config.toml
norm_position = "pre"
qk_norm = false
dropout = 0.1
inner_norm = false
layers = 12
width = 256
lr = 0.0014
lr_schedule = "wsd"
decay_fraction = 0.2
adamw_weight_decay_other_params = 0.05
Rows from block 4 of a small sound classifier, named by matrix and row number. Rows with one number belong to one neuron. Each number is 500 + 40 x the weight over its row's rms, rounded and kept within 0 to 999. All counts start at 0. Numbers have three digits each.
After each neuron's rows are labels from the 100 clips, of 14976, where the neuron reaches its largest size: "peak on" is the class under the peak. Only what is clearly more common there than usual is listed. The data: short pieces for a synthesised band: melody, chords, bass and drums.
# gate: MLP gate (model.blocks.4.mlp.gate.weight, 512x256), inputs 0-127
# fc1: MLP up (model.blocks.4.mlp.fc1.weight, 512x256), inputs 0-127
# fc2: MLP down (model.blocks.4.mlp.fc2.weight, 256x512, transposed), outputs 0-127

gate.181:515480466530523592496467517503456479473494528634540520442518502522572506462548449509546534470426467552575508446397510579545481440495543454507442511477492569593465513521513532489448564537504494529532561560481464482470545532529541519493486424474517523513487508444519578488478452587492505563547456529510456496447533540550469530477526513468525570445513449485534484468502526529503501527490
fc1.181:543496468525505528497528502510498518490417449481407450505522514448474478495546460529530568480533525501449453519493504561489490428589491459479552480508516448555444599482494488490448568447527453504504469498559461525552487499487536465586535528459492505492517543456460474509496524382529476488534567544458564462428512484487540478556495498551439500466463512498462481520522553431441469459495
fc2.181:516434467508506418443435518531532467466487480466494568484513508460501484533598508534444514470480574464515532521525460435461466573480554482443563414461480473522447499519529497528461539526489555470529487463541471496515538472558491484487509486505555451500511510572516447536438511484494407516467485487511543453563525555465513483483478539526543524493560505504486542541462508455558501523497
peak on: no chord

gate.197:555474535471485463424479464542502530558471501473525555499586442468509457532472380536523434477522500448425521552465478478493489525563502526532549520511548537500537481503497518469519481536409534511485417489507478478481423596461508532475489476519493408444476497493550509486504513498513566505508568495563448485547564516548545528495518559486543502487585482506523469443561568502578516481526
fc1.197:561559516482491551550518573541446473579482497432488490543502517546491471555527441491476478520524497497487458468482494421456592570539444541436499534504474399460468458516493541589516415566490407520548493505495476466519488489518508509485499449543506496496576488529461504493569444514537580500505531464486504505529568525481465506538513498563490516541500491514440510570461509542447542477522
fc2.197:483509502496549466466517534480495519452516475520489590504526499485508503493440527483533460490478542437462510438502503552481520533494467473522474447532468500493500558476482450610508521458534449525439526531553457451493532405535521482450434456531527486539511525476505433500472537515558503556553536504491476561432511607524484552548521566497498466470506505418493481521556511533518502473534
peak on: no chord

gate.465:546514462458479551504405505483491489496495461505470474437486515438520565485532527496508562533509460442483493546418551500481524544486525452508425398520505536474518438594554497477559485482532551473485447503467540452498473480469504554527454530460570503455495492491466534471451466470539429520508466456465495380582440540458479587539530530483520488493520504465524535499497519440486528539469
fc1.465:436621523548509564498473473551436426488490530525587494438421498475489486499546497476466517534501486519494474497479497529539548442458592478486524507532492472544411537524530514561524516510451477447453454616530498464522486427511538496470582453501530560530527498540405477446457512474531438553446511487498506488526462532531496532526573474523502464461423446528562472486550541448441408512452
fc2.465:531402493477488464503476516424522633453495527540488491463505497563520538504525493459522550492487501472492479465432516494476474467596425592500444513563476566454589483519478583478498450518506515501501458493483505489546475517486519486572393527516492479521503479470487514543501484533432507501495481519481448562577474508462477543510471516499524486473493618533461522533567510536511498555537
peak on: B major chord

gate.135:466480487553516465550491568530462464470541552497502503596492544477514583482513454490489489499478541483529489554547496454497491535523520535518478498558555500509519489431537470495595543392545487567492533520514494545517510525493488547491607503472473482511468447476442484513482508542511519482580475560575500506493506534503465423575608478541587438407490499552511416460490500481468489475557
fc1.135:477514492513549505597443527543501551488499529443505508531560550494578568454482491464535474554504502496552581486558469424462462566488561497531508493502562521577547391499518453597559489437476474535540456492440510503478485521532489417449583481439482478500501498522514533497427508509500507493546545468512402450531527491524482534459565468558569448457463518524504488498474493405480491434526
fc2.135:491507465560487485492488486484535500556497564584526549454473467485504472498448467542536512482577557446465495523462504528531535494433512487433417467528499449548500507539512477444467438513579507489562540485491439469523565450482491467446492525487427477537553445568501579516411479485480479475485456535552519480446499549461497522465535544540508539395389513554492483448502467513523551513457
peak on: no chord

gate.131:545519496505435507514560536506451490492467497483580532487354548464523562533485509442495546570503498510513574548498578480511526500525478568495587445452458487495509411518473508527503520516460556552545514490590471508587499499508535505547436411499484499472510494473482494540568421464457484493538498495484482488483436552553517534519506540508516468439454481453484466507530417459416606495470
fc1.131:506443454475572522523484492474502477488485521418493470496513488552567510527466401462506539526453520454470509473497538451585579494479473483497448463553543487489523473537543507501496526532499513545512590542491523501488515597485409565537486543483511533460488461580500464438452503506497467510533517435465478441508494469523543468481420438500501447418561537486460512449440495471498532458525
fc2.131:565500491542468499452491541567516484453571504529473430545502490489470527487501533518568606538445499420440504480514498503441481433534465510409477455432512483464531515509450458521551521500461542511479496532512520478474541427504510534504526424489527499530428561464506435525616461467483493450534536592516537522462481487463525578499491514499429528490574452523516518468479488479458495460505
peak on: no chord

gate.486:469470526495477492528461473504437525523533519506501501554496475479511482477567496503465472488398565507618545485492511543537481439566514558541550518521588577533478531470475444500559590501552525519465515496513480505538506566445542523594520519617490541460449512544515473478455504533541481451530516490492556493476479574537476487497485465556518591486558457560489442514470463479515545483468
fc1.486:525561493508423539473509488457501552471569386450571544543474451569542537480545445529596537437469477526546462526547548551522505517524493598456503538510526445453514501552431523540499472486491474547496538482553495537507473514475445480518515430546499515449464450461504468515450567491463508510495563413497491523476487544561528490460551411459502544548462516488469527523464551474472535479546
fc2.486:485475483462495612497482460515479473572505542511473528519461484485516468409460594462541542544529527444442500462519580551472473550472480575483473500526477454484574599440472541476465516493504538446548466530503501552527514482493528494534480449419472491518465473476539527505482490529481482522480462539546521521499623558530464480518516545483506539439492476500450463442456454481440482595502
peak on: no chord

gate.377:502456540552580482484502489542474442603508464564521541460469479408499481455484497506450555471448485478551493495447489554598501433533513464542385437512567530537492468464504501533528511567576533508458560492569442532446491467474405540456466525492501467517519528472524450523476496583504538526401438547513469489480459471542551469457491526507473509433504421523514535461504510522482508498524
fc1.377:513527570441487471534473455573526545500415505469537416474465478549533457552507489518497528490443511532491542481477475514507488501507599467487449508430565418480434488468496449505504487500442538507503530505514529537502532517526509576529513399454497560455489549465526461458486535502493514495398485493517523509531449531493534461524507455473462475442525520459452487504508458517466550579479
fc2.377:522497450554457512460517538442461537489506571445500518507559485490447532533550571537536488504471467437458466474555506545418570461527464528646543572457468558550506516477523475466431507514571488507506447462492526517526548483473527442447500513507498534507569508489542445468499491502477443488545489400485498449510492489455457455478480505500499482546484507558483405504538512515484505404498
peak on: no chord